A small segmentation model, trained from scratch: trained on rendered roads seen from a driver's seat, with toy cars, trees and houses, 145000 training examples.
Rows from block 5 of a small segmentation model, named by matrix and row number. Rows with one number belong to one neuron. Each number is 128 + 32 x the weight over its row's rms, rounded and kept within 0 to 255. All counts start at 0.
After each neuron's rows are labels from the 100 images, of 14976, where the neuron reaches its highest value: "colour at peak" is the nearest of a few named colours to the mean colour under the peak. Only what is clearly more common there than usual is listed. The data: rendered roads seen from a driver's seat, with toy cars, trees and houses.
# fc1: MLP up (model.blocks.5.mlp.fc1.weight, 2048x512), inputs 256-383
# fc2: MLP down (model.blocks.5.mlp.fc2.weight, 512x2048, transposed), outputs 256-383

fc1.391 [145 155 135 144 166 125 110 133 115 120 102 140 108 160 165 143 120 138 120 188 126 101 157 205  77  99 106 114 177 114 124  94 160 114 115 150 176 193 102 115  93 132 102 110 137  66 119  96 136 136 145  94 136  76 119 103 197 153 137  77 176 191  86 123 119 156 100 159  67 136 193 140  52  62 132 119  92 138 172 125 155 145 147 153 136  89 159 148 188  71 172 129 126 167 180  46 120 143 162 138 119 146 147 145 171 119 120 122  87 153 104 109 103  87 180 110  71 143 164 115 122 143 143 106 128 162 133 127]
fc2.391 [145 198 138 115 198  79 120 101 124  98  84 146  66 137 165 182 101  81 122 159  84 148 123 175  45 112 119  95  82 155 114 123 127 130 184 136 135 111 135 115 184  87 138 104 127 145 152 120 132 174  74 174 124 173 119 187 153 130 175  93 146 134  87 177  91 135 118 183  87 138 139 151  50 102 142 117  86 133  91 140 153 162 161 146  98 106 104 113 176  94  79 100 127 142 164  45 155 159 115 115 155 157  85 140 162 112  86 139  67 132 152  86 112 135 148 125  84 165 101 184 135 179 136 125  32 147  88 174]
colour at peak: grey

fc1.19 [144 112  95 129  78 133  90  99 157 104 163 111  93 183 125 199 123  41 134 129 158 106 139 145 130 133 152  84  91 167 173 135 149 110 147 138 117 153  89 113 118 111 151 132 191  92 132 170 132 174 115 110 120 194 120 103 129  77  73 147 137 143 127 101 129 151 124 104  92 136 106 150 124 161 135  89 106  71 131 140 148 176 162 179  74  96 149  82  83 115 151 177 121 122 167 142 126 113 144 104 118  98 110 126 159 160 113 107 159 145 124  82 123 156 136 110 106 114  91 133 135 125  64  77  99 127  96 103]
fc2.19 [105  89 135 127  60 141 176 139 185 153 105 147 151 197 113 127 124 113 160 119 179 168 172  77 185 147 146  78 176 177 131 123  30  79 148 103 135 111 114 231 126 163 103 169 184 102 104 140 131 131 132  69 131 109 146 116 110  82 151 154 235 162 174 138 170  42 140 137  33 144 142 155 144 105 147 160 112  63 140 118 122 144  84 108  81 151 121 147  88 119 133 109 180  91  61 127 142 138 183 142  76 153 146 102 181 173  88 170  89  63 104 140 160 174 131 122 123 152 167 115  93 131 120  82 105 117 135 167]
colour at peak: green

fc1.616 [119 182 147 108 133  96 146 109 128 153 113 123 134 103 146 168 117  88 146 157 115 160 109 114 135 170 125 127 128 129 125 127 115  76 150 154 187 102 131 130 193 169  88 109 133 135  87 131 113  86 133 133 160 109 124  87 180 153 174 157 117 145 120 105  97 132 134 121 121 152 148  95 132 120 140 179 127 104 154 176 138 105 131 107 150 134 128 138 115 129 149 123 143 171 135 141  97 164 146 137 100  90 123  61 106 111  95 129 137 120 147 145 161 100 103  88 110 163 177 106 117 144 146 142 121 116 141 138]
fc2.616 [ 99 114 122 120 102 153 134 174 136 136 161  93 128  83 118 148 115 137 122 132  95 106 119  98 176 190 108 172 135 136  51 172  88 102 143 128 162  88 110 143  77 176 121 128 132 121  72  97 115  71 110 130 143 101 119 142  72 132 115  72 141 145 139 135 127 145 150 102 114 125 141 154 111 139  92 122 159 146  88 129 162 155 131 134 169 119 120 167 152 100 106 217 154 141  56 121 168 106 144 190   0 117 142 109 148 112 110 153  88  82 167 169 121 166 108 146 123 102 149 154 175  81 162 140 151 105 179 122]
colour at peak: white

fc1.268 [103 139 177 108  45 127 110 162 105  78 142  84  85 100 151 129 134  98 154 145 149 114 158 145 140 149 236  79 163 117 163 159 157 142 131 148 223 120 114  13 176 107 151 153 190 134 127 138  85 121 166 137 105  90 117 167 106 130 121 150 123 203  85 144  66 102 152 135 134 113 216 117 104 114 103 126  94  92 150 125 152 130 124 138 149 113 153 119  89 122 133 171 147 164 129  41 159 166 112 112 115 109 131 152 104 113 141 130 111 140  89 100 120  98 169 118 121 138 163 111 136 156 125  54  92 119 118  89]
fc2.268 [149 100 121 136 101 144  87 162 100 148 104 147 103 113 141 142 180 122 143 105 153 197 138 113 131 130 159  82 207 101 148 106 121 138 167 113 167 127 103  70 131 108 147  89 118 162 146 122 129 101 164 156 145 145 126 115 171 127 193 143 137 176 107 150 110 148 119 130 136  96 142 107 120 115 135 133  81 148 119 151 100 109 126  97 173 145 131 166  99 224 101 133  83 175 156 116 141 144 128  76 118 130 149  80 108 133 131 106 120 122 115 134  95 157 165 153 139 139 162 136 101 144  91 124 128 122 140 110]
colour at peak: cyan

fc1.507 [142 131 149 105 152  90  87 153 100 115 131 146 129 146 107 137 144 166 102 157 142 139 110 112 117  79 181  75 117 176 103 145  93 109 149 104 116 105 152  96 109  93 132 123 120 120 162 151  57 145 128 176  71 142  91 183  75 147 101 110  87 145 108 117  85  76 175 147 147 131 123 116 140 129  67 114 149  99 138 115 157 200 100  83  96 160 162 102  73 120 113 173 117 131  67 126 162 152  91 121 242 126 123 123 184 162 182 124 118  95 129 112 111 158  74  90  91  82 158  92 139 139 125 147 109 174  96 106]
fc2.507 [135 123   2 105 244 177 140  91 155  93 153  90  88 103 119 153 138 201 161 108 149 160 160 151 106  96 150  87 146 109 146 135 140  86 107 143 113  64 129  83 117  88 176 134 158 106 131 128  92 126 117 129 133 105  80 115 131 119 183 208 152 193 118 113 130 201  93 158 105 145  76 155 128  47 109 128 101 144 117 165 138 103 190 139  83 129 153 141 111 114 115 154 128 175 174 127  92 144 113 120  91 156 174  72 122 122 127 149 116 145 174 109 133 107 137 132 156  72 160 136 198 122  90  88 150 179 118 135]
colour at peak: grey

fc1.488 [183 114 124 161 134 119 148 124 157 126 139 118 104 118 132 152 166 122 121 119 105 161 137  82 134 154 100 150 142 111  67 145  80 147 180 116  78 129 116  97  82 141 124 143  99  97 125 120 125 178  91 156 186 114 164 209 187 175 119 120 151  66 159 101 126  87 126 121  99 140  42 141 123 106  93 124 175 100 141 135 198 143 107 106 146 170  86  98 102  97 106 150 136 112 130 140 126 105 118 147 175 144 162 169 152 112  99 113  51 125 216 146  99  83 105 118 168 112 224 106 157 172 129 145 131 172 141 103]
fc2.488 [181  87  85  99 131 144 184 101 167  82 110 165 172  97 154 134 127 104 170 106 113 150 146 115 157 112 126 108 114 120  65 118 111 159 159 129 158 131 125 102  92 127 134  95 126 128 187 104 151  72 106 160  93 160 148 132 139 148 146 132 122 129  98 139  86 195 142  81 131  64  66  99 114 160  91 112 104 149 127 176 136 148 156  83 175 201 104 125 108 128  86 109  99 145 143 113 147  81 162 129 155 114 114 156 116 152 147 114 113 117 163 147 151 140 120 150 130 107  84 147  79 178 106 136 126 135 146 116]
colour at peak: cyan

fc1.736 [ 67  74  66 134 113 142 149 140  81 108 106  90  83 229  74 147 139  98 114 142 139 161 102 156 108 142 152  92 105 109 135 145  92 152 130 153 176 154 118 105 145 130 174 138 136 146 118 116  62 140 101 172 149 121 134 134 162 145  70 146 151 141 175 173 131 108 141 154 121 172 107 116  98 116 128 164 116 133 110 175 151 189 128 124 145 120  93 168 125 164 162 121 124 145 175 152 110 107  93 159  86 153 157 119 141 131 136 142  84 155  82 144  90  98 125 143  81 111 128  85 132 130  77 146 140 123 115 130]
fc2.736 [126  82 166  87  86 145 150 128 208  95  54 105 119 255 143 175 106 201 131 103 102 134 165 117 120 105  99 118 130 126 160 125 177 152 147  73 174 149  85 145 118  87 127  98 182 165 166 140  75 173 141 186 143  83  87 100 148 108 135 188  70 143 131 190 127 108 134 106 117 139 123 136 120 104 128 111 107  63  99 147  84 115 144 130 131 156 182 135 123 162 118 125 131  95 136 112 134 151  82 178 188 164 144 183 152 126 101 185  90 147 155  95 136 135 114 161 135 113 142 156 124  81 145 143 133 126 100  70]
colour at peak: green

fc1.164 [ 95  87 154 105 101 122 121 142 111 113  91 152 142 151 171 177 162  83 101 130 127 115  98 101 139 121  95 128 139 170 121 143 117 123 105 195 135 130 120 125 117 109 179 155 135 153 146 115  90 129  71 153 113 156 121 126 184 142  89  97 145 120 124 113 114 123 194  77 163 158 176 107 145 140  69 159 146 152 121 102 162 166 119 134 137 138 151 169  83 122 147 170 179 197 142 119  82  94  64 128 102 138  98  81 124 100 140 169  65 153  92 135  48 108 173 123  66  82  80 132  62 189 106 137  85 142  67 119]
fc2.164 [138 159 144 136 113 141 141  70 169 174 122 119 137 136  85  91 158 126 176 140 126 169 143 154  83 133  90 152 124 133 132  87 170  88  85  84 122 179 145 110 141 159 158 112  79 126 108 170 112  75 189 117 144 129 122  35  84 111 108 148 143 183  98 143  82 127 176 115 106 107 141 131  93 150  77 121 131 131 143 143 149  99 104 124 208 112  91  78 182  61 105  96 131 143 113  95 159 112 183 158 111 181 120 157 129 106 156 110  84  70  91 125 100 100 135 192  65 190 173  93 140 164 221  99 100 136 147  96]
colour at peak: green

fc1.517 [109 137 153  82  91 186 118 142 115  79 136 103 111 120 149 126 147  84 141 171 156 122 133 153 128 180 226  85 166 103 214 168 151 153 129 168 234 135 124  56 142  96 180 163 180 157 121 130  97 110 190 153 119  95 109 179 130 150 147 142 118 186 100 135  59 103 166 129 121 136 228 107 102 129 137 143  98  77 174 104 145 131 128 137 134  91 173 129  79 129 115 144 161 146 138  79 172 188  90  83 103 119 123 150 107 115 131 160 108 141  82 107 141 113 167 101 156 155 153  82 143 166 132  79  86 127 163 116]
fc2.517 [143  85  87 132 102 152  91 134 131 123 117 157 138 115 131 108 164 119 155 120 167 193 139 112 138 130 141 110 204  87 163 125 136 140 163 144 162 153 118  78 135  96 150  85 134 164 142 139 130  81 137 154 131 139 143 130 168 127 217 138 137 166 103 142 119 156 127 118 113  71 151 109 119 114 148 147  99 146 127 125 108  72 138  78 140 150  91 162 115 216  90 108  80 184 166 125 155 156 118  90  90 140 139  90 111 129 148  89 127 129  97 145 112 154 163 139 168 148 149 112 102 184  89 149 119 112 161 126]
colour at peak: blue

fc1.537 [136 139 125 153 106 134  56  96 207  65 123 137  92 132 204 165 104 110 101 126 113 109 135 191 100 177  99 140 147  81 159 140 148 138 117 157 153 108  72 130 134 165  81 128  91  60 156 138 107 152 127 183 126 176  83 174 108 154 122 104 132 105 105 130 149 143 113 156 146 103 140 215 121 160  83  88  81 179 139 157 101 156  76 138 119 167 131 100  97 142  92 125 147 255 142 137 180 134  87 103 160  91 150 126 146 178 143 151 102 116 111 101 130 160  99 113  49  95 145 169 197 136  75 117 129 139  95 176]
fc2.537 [123 107 141  80 142 200 127 159 149  96 137 136 136 113 155 111 219 105 104 129  80 166  99 146 130  90 115  64 119 171 162  74 138 164 193 134 141 102 132 119 110 121 124 149 176 122 174 130 135 108 182 158 116  95  96 197 139 216  57 123 112 136 140 196 148 134 118 134 160 143 156 154 183 176 103  77 122 110  49  93 175  80 142 107  77 160  90 138 116 146 136 183 225 217 117 110 135 102  90 129 163 124  96  94 170 153  77  90 144 115 165 101 162 124 134 141  84 125  86 168 128  95 143 155  86 191 110 132]
colour at peak: green

fc1.482 [139 152 117 191 150 111  85 103 132  95 184 119 118 101 100 151 153 159 146 147 117 132 236 125 136 139 121 166 119 188 109 148 108 103 165  88 126 102 135 126 189 132  97 173  85  91 127 118 121 130 170 148 108  94 142 100 171 115  97 127 156  97 127  91  88 113 142 133 150  56 121 104 105  85 116 146 140 115  83 104 147 163  78 137 140 148 163 148 117 117 138  98 145 171  62 188 164 110 120 148 101 120  70  53 155 128  96 138  77 117 131  94 125 144 132 149 106 168 113 125 128 148 176 161  88  89 135 119]
fc2.482 [120 193 104 180 147 120 146 103  88 149 155 201 159  83 163  61 102 128 171  83 126 126 107 182 154 148 132 114 107  81 140 156 110 131 124 171 189 175 176 117  96 107  87 187 176  89 139 165 106 100 136  92 117  88 104  95 132 160 121 128 156 143 133  75 105 117 154 103  97 120 137 185 176 131  81 150 176 130 176 141 173 114 115 141  79  99 126 141  81 116 118 145 155 148  96 145 110 177 129 101 166 133 129 177  92 121 157 128 109 104 107  99  78 148 108 133  72  92 113  76 119 139 144  73 108 179 163 148]
colour at peak: pink

fc1.379 [108 113 169 163 122 158 142 138 133  72 173  65 123 143  70 148 181  99  46 120 143 107 133  86 173 131 110 129 106 151 115 103  65 137 144  98  98 106 161 102  88  85 102  96 176 126 131 175 122 168 166 169  71 202 140 177 128 103 112 148  76 124 177 155 108  74 169  74 145 124 149 123 107 162  98 176 168 102  91 170 154 139 157 186 109 174 165 126 131 148 120 138 159  81 104 107 128 154 132 121 108  72  47  49 170 164 101  98 105 107 133 101 140 120 144 113 137 148 131 128 164 114  99 130 138 161 101 117]
fc2.379 [100 180  95 121  64  97  89 116 124 140 216 137  88  95 112  87 154 155 124  86 105 145 153 147 113  99 122 139 113 162 164 109 123 101  96  89 142 189 116 121 160 101  79  76 133  97 123 123 158 159 108 195 134 104 146 112 153 103 111 131 152 146 107 162 131 150 153 152  97 117 164 144 116  55 176 119 153 128 180 168 112 140  80 104 133 131  80 115 142 128  98 111  83  99 103  69 139 113 140  89  87 136 131 161  99 140 108 183  84 124 176 136  96  69 153 173  67 208 115 130 106  79  95 173 121 121 107 166]
colour at peak: grey

fc1.306 [185 121 100 139 169  98 116 105 134 171 124 134 134 105 131 144 190 147  93 132 120 172  70 138  93 116 155 131 122 138 130 142 129 118 151  95 151 131  77  76 154 116 201 149 142  89 116 108 129  85  85 153  58 166 106 162 113 187 123 162 139 163 213 137 171 162 132  94 155 161 147 149 167  92  96  50 173  83 159 132 162 124 168 152  86 169 107 144 131 136 140 120 149 114 111 129  86 150 140 188 107  89 119 170 106 148 159  74 108 161 127 120 156  41  84 124 151 102 170 118 182 179 163 153 131 132 146 119]
fc2.306 [107 176  58  89 160 187 113 133  86  99 102  90 128 115 116 116 143  73 149  97 151  68 155 113  95  92 101 170 178  51 122 150 133 181 118 152 147 176 161 133  76 100 103 136  98 102 109 122  90  89 109 107 138 164  73 146 100 160 125 111 135 103  90 115 148 136 130  92 120  94 194 114 108 118 135  91 112  25  95 126 123 114 129  76 115 117 124 118 157 139  66 113 108 104 143 122 132  93 131 205 101 158 180 168 108  93 157  83  98 172 130 176 176  96 122  90 148 148 139 103 147 169 106 158  82 107 177 182]
colour at peak: pink; white

fc1.188 [120 118 148 169  54 140  62 175 140 104 108 118  88 133 127 119 176 112 169 157 137 117  86 179  88 159 135  78 151 168  74  98 118 122 106 117 112 137 128  71 111 113  89 152 142 144 105 129  96 142 166 164 139 128  82 120 136 153  52 103 158 177 101 173  82  87 155 116 144  37  99 106 109 138 133 120 128 109 130 117 158 152  61 127 151 103 116 106 138 128 115  86 130 122  75 122 106 114 104  90 132 122 145 174 111 140 143  94 172 138 135  82 174 131 108 100 188 151 140 119 131 121 141 108 115  94 123  85]
fc2.188 [108 135  88  99 156 145 113 120 143 148 142 133 123 115 196 133 127 123 168  98 157 140 130 107 143 107 126 140 135 161 114 131 186 131  96 200 138 130 133 113 157  31 137 132 127 165 135  72 128  91  84 130 168  88 147  86 107  94 126 124 142 142 139  96 153 146  99 120 165 170 128  43  92 115  79 136  92 129  79 153 145 125 110 180 155 149 131 150 181 152 128 106 138 182 155 164 119 146 113 109 143 162 153  79  97 136 118 131  99 133 106  75 165 132 125 113 117  90 125  78 110 147 120 139 167 203 140 128]
colour at peak: black

fc1.53 [175 169 161  73 144 181 108 185 214 141 178 139  68 175 157 161 167  80 152 186 134 123  83 147  49 138 126 146 144 143 158  93 107 110 130  24 139  77  97 125 147 104 125 134 114 128 135 160 124 138 134 163 118 129 108  94 157 170 164 130 121 165 129 117 132 141 157 101 111 133 154  94 158 175 141 158 127 112  83 125 122 164 125 135 174 143 131 137  99 129  97 147 156 152 118 154 142 131 111 136 167 119 108  24 123 117 123 127  69 172 190  97 174  91 133 145 163 181 135 111 185 116 148 128 136  69 149  96]
fc2.53 [ 95 126 121 148 102 107 150 110  88 148 134 142 100 178  76  96 121 158 154 149 145 135 140 116  97 172 113 110  96 172  96  97 132 112 159 165 152 116 115 163  89 105  92  96 164 121 103 136 174 158 159 154 129  52  93  75 154 123  77  96 112 100 103 138  67  86 134 193 102 119 149 169 131 163 143 155 148 144 139 171 157 135  68 104 105 136  93  95 100 130  81 159 103 149 113  83 116 175 145 161 154 139 116 189 126 129 119 119 108 120 133 135  99 112 175 128  49 128 107  96 131 174 132 107 122 176  76 158]
colour at peak: yellow

fc1.512 [132 157 171 197  79 104 167 145 239 159 135 129  74 162 131 167 167 116 120 143 143 134 112 145  89 118 147 139 130 167 160 133 138  88 106 163 161  56 130 101 101  86  67 122 172 131  96 124 134 174 112 132 133 201 143 146 112 157  92 132 126 105 135  99 124  99 130 143 143 140  76 165 108 166 133 150 141  97 120 137 163 186 128 156 116  90  88 123 114  76 115 133 127 154 140 146 132  53 102 139 142 182 118 156 143 133 121 143 149 134 197 101 167 156 163  62 108 141 134 162 134 137  77 101 134 105 132  93]
fc2.512 [174 115 129  98  94 169 154 189 109 126 132 156 127 112 149 124 116 138 148 174 198 156 171 127 137 140 148  88 163 138 121 100 160 106 126 161 125 121  51 105 122 118 111 121 130 135 142 174  79 134 133  66 161 172 126 177 112 167  93  94 141 123 117  94 161 191 115  72 169 101  93  99 154 119  78 120 121 146 153 101 193 127  86 129  80 135 134 100 163 137 143 139 169 135 112 101 138 131 193 158  91 190 107 125 126 137 142 158 125 102 113 130 157 212 115 102  95  62 147  69 162 136 101  87 175 112 203 132]
colour at peak: black

fc1.145 [158 135 155 153 160 104 189 155 170  97 140 178  94 116 149 135 125 169 121 125 150 161 123 138  89 130 171  61  82 135 196 101 138 162 122 127 147 142 117 159  90 106 103 147 211  73 121 128  79 101 178 138  63 123  77 111  91 158 178  90 130 115 117 100 120  86 162 146  81 132 131 200 178 130 163 123 145  71  92  59 119 108 130 142 155 166 114 156 173 140 124  93 127  88 105 106 172 153 133 103 172  97  67 150 103 166  90 107 130 148 179 117 154 115  94  85 177 102  96 157 114 133 187 138 123  62 151  56]
fc2.145 [107 150 133 109  90 150 165  69 105 157 125 135 175 109 113  74 102 140 106 129 129 115 145 155 123 174 115 161 173 168  48 189 115 131 116 185  92 110 112 115 103 132  98  42  99 122 137 110 163 118  83 120 105 102 167 128 109 116 142 116 184  80 129  58  86 107 156 103  87  69 106 110 105 126 139 139 140  96 101 146 118 177 165 169 133 146 181  85 183 141 138 143 117 134 118 173 162  73  99 116 147 193  99  85 240 113 149 132 124  76  86 167 129 104 104  90 136 148 177  72 138 159 136 131 136 136 140 187]
colour at peak: blue

fc1.389 [ 97 129  92  78 145 113  89 132  87  73 145  57  25 183 122 164 147 114 125 133  91 131 175  97 135  92 121 122 126 143 147 173  57 139 159 123 153  83 105 118 127 172  73 126 159 158 124 116  82 112 148 125 138 123  93 173 113 117 137 112  84 117 143 167  76  91 105 109 137 103 105 104 160 137 108  93  84 106  98  96 108 139 121  91 104 180 126  40  81 156 145  81 103  86 135  96 193 134 125  83 106  73 169 100 197 206 134  51 120 183 120 123 138 137 122  49 120 125 126 109 160 120 114 118 136 132 121 172]
fc2.389 [145  94  83 103  99 106  74 119 128 139 131 111  86 117 133 142 170 116 146  98 156 162 189  75 142 132 123 136 177  72  85 149  79 113 104  42 103 128  90 110 161 115 114 157 108 161 141 155  75 156 130 148 150 110 110 132 159 166 145 120 132 135 178 120  66  89 100 116 121 146 108 140 170 142 161 155  76  42 138 118 171 161 137 110 143 171 121 154  95 116 178  96 184 137 141 103 152 112 137  90 120  58 176 112 145 139  87 125 145 153 140  56 144 136 131 132 163 133 141 106 123 183 124 104  71  88  50 123]
colour at peak: white

fc1.275 [125 128  22 163  92  79 147 122 118 146 163 142  86 193 126 123 131 134  68 160  57 180  86 158  58 164 189  68 150 143  93 126  88 123 141  99 107  71 122  88  89  79  92 131 140  84 131 116  89 146 102 109 162 151 125  94 158 170 153 106 139 185 164  74  94 124 114 159  52 130  75 131 129 204  99  94 115 104 106 148 136 199 129 130 129 154 160 156  87 100 149 142 121 142 145 175 143 113 149  61 170 130 168 172 112 106  93 110 156 143 129 107 117 129 192 114 103 137 172 114  90 140 108 133 118 115  95 118]
fc2.275 [138 120  99  93 105 156 163 131 147  67 109 144 127 206 145 144 125 192 151 115 182  96  85 156 136  84  75 122  99 123 192 146 153 146  96 150 175 175 100 103  47 110 141  58 108 122 149 112 187 108 144 113 136 117 139 116 177 157  97 142 163 153 150 149 140 131  89 151 120 144 187 148 108  94 113 179 174 163  71 133 112  96 117 142  67 162  74 180 154  82 183 107  99 174 133 135  64 146  76 135 115 177  90 116 141 173 160 128 121 156 137 127  97 139 127 131  86 125 121 151 137  64  53 183 149 138 150 112]
colour at peak: green

fc1.251 [141 155  84 128 167 189  41 140 165 127 172 176  81 136 164 119 160 154 121 198 155 131 138 126 151 127 143 169 106 182 134 136 119 111 130 126 131 144 137 141 143 126 112 198 113  93 124 153 127 131 173 178 103 139 135 194 140 128 129 124 171 136 102 138 124 122 139 172 121 144 108 147 139 124 123  91 145 107 171 116 127 118 164 175 101 160  77 123 109  88 174 200  85 144 120 149 121 104 130  84 109 134  68  99 246 125 118 116 117 161 146 110 103 119 132 137 116 165 104 150 129 172 126 141 142 117 115 152]
fc2.251 [105 194  99 150 145 111  77 135 111 158 162 114 139 172 118  80 135 147 147 141 142 141  68 112 129 118 104 163 109 170 118 106 137 123  96 137  62  97 161 169 124 178 125 163  70  90  66 147 117  76 163 111 145 105 168 174 109  89  98  57 136 158 140 158 136 122 156 137 135 109  49 167 143  88 129 118 149 138 171  83 116  85  89 164 171 128 141 151 152 161 170 176 161 123 126 140 155 108 169  80  75 144 162  82 148 136 121 158 157 126 138 121 108 106 145 169 130 145 162 132  77 116 123 101 132  84 130 142]
colour at peak: brown

fc1.394 [ 78 151 189 143 136 144  92 167 172 143 139 115 101  77 182 122 156 101 128 160 159 101 140 115 107 139 166 155  65 122 154 128 127 107 117 149 125 107 121 104 203 102 103 163 177 144 177 155 104 142 157 162  94 176 121 163 128  99 120 141  80 129 178 137 134 137 136 150 142 148 161 140 107 194  98  99 125  81 109 110 130 104 118 144 135 104  83 114 123 115  90 118 165 158 131 127 169 157 111 110 141 127 102 144 115 142  68 111 117 153 144 101 148 112  97 116 132 147  91 160 126 198 135 114 150 114 112 115]
fc2.394 [118  98 122 147 104 161 135 149 110 106  68 101  71 107 101 127 132  88 115  47  93 157 144 183 120  73 136 165 108 137 156 147 169 137 111  98  97 177 173 125 160 166 125 167 121 164 131  57 120 135 103  81 164  98 169 174 130 133 136 104 122 108 126 207 113 106  99 141 132 109 121  90 107 177 160 151 143  97  91  77 128 102 120 116 167 163 124 145 158 203  86  95 159 150 136  70 213 135 130 113 147 131 102 135 114 175 175 191 128 170 138 105 145 113 108 102 125 103 150  78 131 152 104  80 152 122 143  78]
colour at peak: brown

fc1.67 [119 130 116 190 116 112 139 110 159 157 133 152  94 104  96 155 165 145 138 122 130  56 111 108 130 141 131 141 115 116 103 124 112 134  91 108 102 140 128 100 116 126 142 146  94  92 137 179 124 166 117 135 255 130 114 242 184 119 148 129 130 200 159  93 124 123 148 154 110 147 119 147  64 135 120 146 116 131 118 171 158 114 149 133 137 113 108  94 162  73 114  99 152 129 144 108 124 109 146 141 170 144 169 108 131 106 125 150 160 124 144 117  81  87 139  74 158 144  93 142 143 133 148 125 129 135 121 125]
fc2.67 [133 111 121  76 116 140 114 116 145  92 119 136 113  91 180 101 133  98 163 133 142 119 125 140 100 154 158 116 118 136 100 142 144 119 150 127 189 124 133  66  62  93 112 153 154 102 161 141 175 111 162 146 100 179 130 203 128 101  70 149 151  32 139 129  62 141 128 112 166 101 101  92  79 194 101 121  97 136  93 186 155 150 169  90 167 225 108 112 132 100 111 131 132 153  96  90 145 102 118 179 197 157 103 163 113 178 136  88 169 123 125 134 109 150 132  80 108  91  92 118 118 212 145 135 126 107 166 122]
colour at peak: cyan

fc1.657 [134 145 133 115 173 210 117 133 110 118 118 149 140 101 134 138 119  95 164 157 133  66 117 124 136 181 172  94 154 128 163 146 174 146 124 154 191 159 126 111 149  60 202 167 177 154 145 149 111  99 179 174 157  72 105 196 164 153 158 187 127 130 125 124  57 104 197 126 133 110 148 115 101 108  91 143 110 117 167 160 148 166  88 150  83 105 138 131 128 154 125 128 152 137 135 105 225 190  92  83  77 107 139 116 111 147 145 150 119 124  82 109 134 117 178 127 121 160 153  92 105 163 119 142  77  98 134  76]
fc2.657 [157  63  72 103 131 176 124 137 141  84  96 148 169 107 135 132 166 117 162 103 117 183 153 124 152 145 124 100 200 110 159 128 169 145 144 138 148 128 145  86 112  93 173  85 148 155 150 149 170  83 126 149 151 134 143 136 166 158 200 132 104 139 111 172 105 159  98 116 128  99  89  88 118 118 131 151  73 160 105 127 134 100 121  48 141 129  82 126 130 161 103  78  63 181 128 126 134 167 130  96  62 141 146 134  94 116 173  76  83 113 114 170 132 149 168 178 168 146 153 111 102 145  69 153 117 111 161 106]
colour at peak: blue

fc1.360 [128 123 164 143 144 106 103 157 149  98  97  93 120 141 148 138 147  78 127 134  94 214 129 104  54 119 115 111 109 161 107 120 117  56 186 118 145 171 137 148 175 124 170 159 142 138  92 104 118  95 129 104 124 119 111  85 182 160 179  94 103  99 212  92 105 114 174 106 143 134 127 137 124 192 135 161 150 134 157  91 197 146  95 120 147  90 125 151 122 111 150 103 166 138  38 174 143  87 112 121  99  87  91 119 153  92 105 160 134  96  93 102 133 139 135 135  92 146 125  77  99 125 148 109 125 135  92 119]
fc2.360 [ 93 170 159 145  86 112 147  91 126 118 138 111 146 129 137 167  98  64 109 124 131 184 112 141 177 151  88 105 126 124 129 121 144 127 104 170  73 174 156 184  79 136 105 106 154 132 173 109  95 108 128 134  50 104 174 156  78 165 128  77 125 132  90 144  95 125 101  42 160 145 162 123 149 126  82 105 101 154 122 113 113 147 136 108 151 173 110 205 158 154 141 126 170 108 143 167  55  80  85 134 176 140  68 123  21 136 139 108 170 131 172 178 167 129 139 160 117 107 130 127  72 155  93 135  89 119  87 164]
colour at peak: green

fc1.703 [132 153 130 124 182 167 124 118 106 145 130 149  82 121 113 119 135 116 171 138 102 135 135 121 122 155 134 102 155 129 168 178 138 124 160 130 139  95 116  40 140  50 157 147 203 160 147 168 103 120 198 177  81 105 102 197 116 137 163 173 127 150 148 103 100 101 194 124 112 161 115 119 130 118  79 154  79 113 139 137 141 156  94 143 106 152 128  83  65 118 127 159 116 125 145 159 177 131 114 101 124  77 100 142 122 143 109 146 105 140 105  52 113  88 167 122 107 154 175  73 122 142 100 149 126 119 122  87]
fc2.703 [133  98 104 105 151 177 146 110 117  64  89 137 141 104 126 115 140  74  96  90 119 169 122 148 195 113 120 103 182  79  77 134 147 128  77 150 157 105 119 127 110 135 159  64 132 147 149 136 152  77  91 155 135 112 152 168 131 137 118 147 114 131 149 155  81 175 114  80 147  77 101 127 125 128 131 121  39 181  88 143 139 128  92  60 143 146  65 120 115 165  87  63  85 167 126 116 160 156 152  80 119  97 124 141 112 164 186  92  78  92 123 126 108 145 152 169 163 157 148 119 128 129 104 157 112 160 129 100]
colour at peak: blue; cyan